config = dict(
    dataset='cartoon faces',
    train_examples=203450,
    image_size=64,
    activation='relu',
    stem='deep',
    num_labels=47,
    momentum=0.95,
    grad_clip=1.0,
    steps=10200,
    batch_size=384,
    lr_schedule='cosine',
)
Rows from block 3 of a small multi-label image tagger, named by matrix and row number. Rows with one number belong to one channel. Each number is 128 + 32 x the weight over its row's rms, rounded and kept within 0 to 255. All counts start at 0. Numbers have three digits each.
After each channel's rows are labels from the 100 images, of 14848, where the channel reaches its highest value: "peak on" is the class under the peak; "strongest on" is what is common among them. Only what is clearly more common there than usual is listed. The data: cartoon faces. In brackets: how many of the 100, against the usual share in percent.
# convs0: first 3x3 conv (model.blocks.3.convs.0.weight, 96x96x3x3, each kernel summed), inputs 0-95
# convs1: second 3x3 conv (model.blocks.3.convs.1.weight, 96x96x3x3, transposed, each kernel summed), outputs 0-95

convs0.30:136144094121056141087093110097100155102066122184104125153078165123091109109131090182156146099081168085087171112138111119179114154117101164103201115129130135129144090070112149146144077141150115101131109144155087132133094100153063122161094141159047149149155141056105133100104172145126145161
convs1.30:171141166134161104113077072144150092129163111120078186126118106170165141124146143055126139129127089176146137177089151102111167096095191111128125100121154175101149169128135138112063170130066109173085133155076114140098145158126120166094139097155121175103104117125129127117035069121132085164
peak on: hair (25 vs 9.8)
strongest on: pointed ears (57 vs 20.6); brown hair (33 vs 6.2); a bun (26 vs 9)

convs0.91:080131198105116112097114157133171130104145139081135147141110129132125135137060117157148095169151121112122052139094149101113151125150124095120141129170128058130109097133127148116149147141111202121119108120101093126089025096072117109146089139191085132161136083107074120092079186147111058138
convs1.91:138133107092136111081171099131150120158101148103137114094161126149111132153105127182114138151153059147132087143135138160157188212121128123142112097074099119054132142106116155186127129134113193160142163136185122125122111142051137136099105105252146172085135110146113184133111112129141098119
peak on: hair (84 vs 9.8)
strongest on: pink hair (80 vs 6.2)

convs0.59:139129151067110141104086106129116142116055114131061137110147114144125099138116123046117130101117129182081173127133153110066119131128157114156121134107116100139122070110095101075075133094126098151105134117120065122129116070175042138114072167155119143178066153114114151131037139123106133130
convs1.59:154156106115163130137136161116122081202093154148152135128063127199135158145136178100163118121160114120198181125145135152078135150166175079090074149160083089089139098190089165157165190117145158142159093148112100108149173113113152144129143102132141075153086151100173168129098105156143096142
peak on: hair (91 vs 9.8)
strongest on: curly hair (61 vs 14.4); purple hair (28 vs 6.3)

convs0.13:111120164112063132149173138105105108072142088149112183120103130051136135138156137122128143113161149129139170125142114123077111158077146098146158118088094121135099146202084103146087124156118139071180183093061129106099096145177079147103136134098158080134153065106111144100083120140125112045
convs1.13:109119077133174138151134136149118108135099175108163103103065172077175155112141124092190135110095120103080106116121141094126170141095105110147039150153113071179149113135085097134164119085112121149097112105011139104137142124046161118131143126121150137167163073121103121127094130103115161145
peak on: hair (83 vs 9.8)
strongest on: pink hair (61 vs 6.2); cap (32 vs 10.2)

convs0.86:119088077116139114124023103174104116098117167179091114115088118130139104138134116148078136127176085092133139134126174143093131072114076191066163077083110142159124114160125170088177092093148151131161073154149123135122157118145134118112196072133093134105055102157112128102154140142145137118
convs1.86:113185130083093138054125174084120135133119098165141055076071166067141079104135091091083119125128087161134113140072108176136156123093155106143116166133135151076125110075095123092147125143116094151084139155110109101106091172134135113136057121103149060136143080077112128090147160129114125170
peak on: skin (58 vs 15.6)
strongest on: spiky hair (57 vs 14.1)

convs0.0:098123155094107129121151116105102118100131128097124126086120146138119158105132123143148128106157131119111164138142153129130000159122127104132130128162119111109124135106126115098111142125143123157126117092105113131121116109156127115138106120144127092156115135134133141110108069130122149154
convs1.0:116115099169116129111132138129127105133078131144151102142153128179091111181120145121120115141117248133144065183144117115151000073134107130140107101131158119150099149119115133126127145167122127137127124139093130153102154159148162109130161141202139145105137150156176151114142122144135093131
peak on: skin (69 vs 15.6)
strongest on: beard (88 vs 20.1); green face (53 vs 14.4); purple face (43 vs 14.3)

convs0.67:099077130036185175153177138132085115140042103115080139128104157164109125133156116155105133125127126088076122085158128167127144109148131132140108106127144128112120176078118112150187093059124131128090122147087172172126124106082175096142102094136068126135108175124155136147174067132081100084
convs1.67:080145136123106123189101121069129140118141139150091119093188112088143159115106101191102100108110141114102100134088125176089140065110190103143121154127173050101075116127088120101092177165113102100101104089094071124124119099149143137138172131125068121117117077125085099104087103116098052164
peak on: skin (85 vs 15.6)
strongest on: glasses (48 vs 16.8); surprised (31 vs 12.3)

convs0.3:125152110114120114171139123133148122089114118088104074092091128222087083156131067133098126143118086141146115101087120129089136138153098131145136098120130049119079116074061066061113114143091129069100147143064090103128154099092094132133094115092140143148102131110131140156066147176075109107
convs1.3:097204132179070110112135106111119138190142175173098090109141177084205175124144117134172102135133192110132108102138079130126153144098180093162151172137160092165111112132091104153087151143096173111152133147124138089153147126115137171091032113143156107175091126089122137136144113090173133135
peak on: skin (94 vs 15.6)
strongest on: pointed ears (49 vs 20.6); yellow hair (30 vs 6.5); teal hair (26 vs 5.9)

convs0.17:126060117096112078114076095130108157195070111077117115121126143160119158175145104110121156137125139081150104185126161107103143149075189140079118159136127117128156149140213082139134138116129157102200127132129088103141122145062129141089176139126104123054095130151128165084131063082142109111
convs1.17:175132080104138118114165108116146145055128154154140138149163164133162079139141127154138117141163144111049172078109176143137132114140120116161127124102143013109090149102077153153128145146135100126127088097122096108165150102147139114130099157141023068134123154184117178124133148144176080110
peak on: hair (44 vs 9.8)
strongest on: moustache (61 vs 19.9); sad (46 vs 12.6)

convs0.47:107102116112060144147090151086121119129103091098095168145147140197120175104125093134156186186135089146130124139114145076095148106108166107113154159137130131130082105034160122123104098124077136082161144150078141126085131087089106042148153108183125125121100167129137135103065136158097154074
convs1.47:145160097154080150121118150121115126119179138129083083092131089131100120142096106124101076116082152183097144120104155155132157123114115194181155071095117158094108175130183118092102068038159075107139113076088163117162151194104088091058128103108136152144159130129107117160113115096148101107
peak on: skin (68 vs 15.6)
strongest on: pink face (40 vs 14)

convs0.94:127113051116092098118142091138104110141132143119139212116143104108114084074107112143118114139096147116045110126171176105173103164109067105112126105142159105162117121108127157062098123087140125062106100147098094161141101072121046109121106145138152153127136170157090167170150108089114074080
convs1.94:103174110157178150089180104117135145141112103138208125119133171122187113107130074137119170125145156132151096077089142123079062067136171087146136101115133104108108129158112152136092181154142130155062129221134106129084092122156102111134120083114135121078112137134106142042127149127146189127
peak on: hair (51 vs 9.8)
strongest on: cap (45 vs 10.2); red hair (28 vs 6.1)

convs0.58:121123154140148153156022192099118066093056114177168139177114082108123153130140135181121089135119112130160150092133116119150143151119071102163115110142087140111183109077173090161127096123122113120079166172173093119105166120140129025151157099126132168125098132117122111097124117151154134103
convs1.58:143137093108135165101089097127142110000156150125101169108146163184119101107143150099161093103091125107126110134087129092227114131122184174099112114067107120112094129195110140120193139101118129164141092165113096149118151129143140089134139103119150153117121110127148094156119129149133099144
peak on: skin (99 vs 15.6)
strongest on: moustache (76 vs 19.9); winking (48 vs 12.7); smiling (44 vs 12.2)

convs0.40:125136110077083043120136102156104127130186141131111153150158143117110184045126093151116137117170073119114112122176099174081095117112150160086107116070086102102130143121121144124108138116186099086071132087095109118145165107098154107131154090153131078091141113130186166149152111095117085046
convs1.40:110134123089119085120152116116125190142093097115164126096078112089111077122147124101148126100156177095107130219116151132161214169166111127109111073218153103170112142156114134157145119127105090141151171139099080158086141136202120171167126110069117105170110112164142142093102121150151099104
peak on: skin (49 vs 15.6); nose (29 vs 0.3)
strongest on: neutral (48 vs 12.5); grey face (35 vs 14.6)

convs0.7:114163171102149103121058118107131056166095095092127079131079121090125124157151157171111112121151132196081138064119124196180135119113096115117054175122135217114143090083124129137121148154108187123162093089160092135099136134111077153132080141138091101142103129097101104099110145117124114158
convs1.7:126031151118119135130126095150097114097133161159120201179145097092128168134126089111150066140117105070113130084145151073112133117161120080081156127124127064103140153160132133101199113139101158152093079099131147040128106119121158129106143115147138132098100157136147120086129056194159110158
peak on: skin (59 vs 15.6)
strongest on: brown hair (55 vs 6.2)

convs0.31:103137112136122091075141095133108174197146138081083117136108133063134153102144136066117123123173072137160101155137162129135147140121133096123159161142083215140079139101088118131126072126117120140121137127139209066091105153108139141141159082153194068057139140094180144099149093142110118121
convs1.31:128084130097089154113112070145105154084097160153128078126148077084098134148114150107124077065100129084180098105109128105075123098085113019079101084127141077125089106086141107113139090124104097127137125119097149166115100144133115105127144102126114116134148083124053101103072149066082108144
peak on: hair (54 vs 9.8)
strongest on: beard (51 vs 20.1)

convs0.39:074138191140111161158091108126136084154196158102100095143121136210137137076166127110084081133075109105148080139115129122116135169022108133081097115134136139121168076064146166129085119092179133110194118080154091133110128096112120117109106115135132148136114154099098131086093152088117120146
convs1.39:125121132108136129118147142160132132093155085218165181154094111091155178162131111144072132130126150125121157155084202096131149104167190186126197163115113107125141131149145166112163127131134111121147125158195176097204102150126130100134114142135118166046162110140125170071148121107096117076
peak on: hair (83 vs 9.8)
strongest on: brown hair (84 vs 6.2)

convs0.50:153140119158116122135082104100117228124143158107123114161106139123130025111110091169114094148125128096072146172157181137115135097125152179123097092163117169127150108094130152097121150166133137138130133096112125183128114170167119109199114058139141140097096140169100040102109089118167093162
convs1.50:142130074119066240117124121168113124124076137086122109124134173180127094095146191133134117144109144175115158071089107129117146126094141116117166119113143072129154134118122168080115082108121103155123126108152110152107135088143159119009121185120111121110168139158124126085077164140176145107
peak on: skin (77 vs 15.6)
strongest on: moustache (53 vs 19.9)

convs0.48:153080117096184116126109092200138133150207094129080094117175128138140039146147110142115179124154119088092113081080080129155144100187152129121113041127112153075168118088069112150128170087137122132073177138122103121131107152114089160154112129135116149154114163104128128122093086159105116127
convs1.48:150153120201080194113108131110108082094158098116143098100122124162115168107141124096150102133113145152116117147123082112141112176108091119128117142117147087148134083151179142069087058111124140162193075097110087109086136132121159149076123172118093136086090141119107045077109110184199113107
peak on: skin (76 vs 15.6)
strongest on: moustache (42 vs 19.9)

convs0.61:123166159120127140110137110072145082184127075060092114129154151077118129164101143118136113162108128122183107122076110198138114122099122069116119122097103123132109143125147074110110029108126069152119145147092087140144140074132086113053085143102145098100077119127109120036141128104126144140
convs1.61:110159115123084142111137137117139121139172080110141174194119163177162074114140161176144170155160084150104104171108164123126117128190067155118113165123109147115130156167136106163083144175145195128085080121126129137141176090146176072219166145147098113130107171102126102143114158136112074173
peak on: hair (97 vs 9.8)
strongest on: curly hair (94 vs 14.4); brown hair (27 vs 6.2)

convs0.72:114122155117047112115075143139148110098151077136122112166165146118149144123120101172104116154121110192095095174131143108156127123047113128044125115119157082130147101048132122159072091099111134137149174133109122191109142117120112097110091092102108151122097106134132111146043149032139124128
convs1.72:146015132158127155114171136134104112145186127167138187101130137153093130168130146156130151154122143170098149124102143072150125154142121105192137109087073175104062139170096152120119140184150179125089090160151118117124137053112070090174118129142091120140162151148143148153124133126166188170
peak on: skin (85 vs 15.6)
strongest on: pointed ears (100 vs 20.6); short hair (33 vs 14.5)

convs0.10:136122084173146051095153133149084160119145123086166158156120092066098131078135148100125172142150103086130069114120136116134121120123136146178128119127136079089161113219044084146134082132071115118102173149093092164112143089116166125094154119102076172130161143110090060129121158110138137139
convs1.10:209102141172170125131144134141143102056143203152163084098152084128148124114147089120107064176176145151148155179066127186120146149111103067111118109100151177167101151117168129083102138154140140149093140073096115151080138185155093149101161116136104134128178131110100114085134100127121084141
peak on: skin (51 vs 15.6)
strongest on: teal hair (42 vs 5.9); short hair (37 vs 14.5); a bun (26 vs 9)

convs0.79:080129081085077177154158128109106173076057085120112127139084128112111182122142124119096196144125085194172097117080141080092157157157141104101119087157094073087079146094099136109128094142184111124123094069147141173083124097103158170147081147112179130149121122146154122162152142132129139140
convs1.79:071151127171126094104176077116094185174104090138038087143120150171139133121136122142099092143150109097159123119179107133129122137104109102143204133116116113106167131123135130207097085054141061127121077122123132088133124111087122160109087153125170114131102132118070177096114127110054153136
peak on: hair (56 vs 9.8)
strongest on: looking right (62 vs 33.2); surprised (43 vs 12.3); blue face (33 vs 14.3)

convs0.42:143116082121111129101048136086137113118167087071077133148142088135179120215124138164093159162104112058119152142116146115130121097162124145146162095174073099104133097131077148177094066140167144127126078111145116159161137092162117082114128146124104102137110066131085130094177111073133079152
convs1.42:155120108164109135158090129107114110145108077125077162149119181208144103114106134087160119087150083148142126088078085200154127135160125156135157164171107056118138063130106083159118128089107129145147116133135117112109121097125255128157096130112159118097150103134151161145182091153162147114
peak on: skin (69 vs 15.6); mouth (27 vs 0.4)
strongest on: moustache (87 vs 19.9)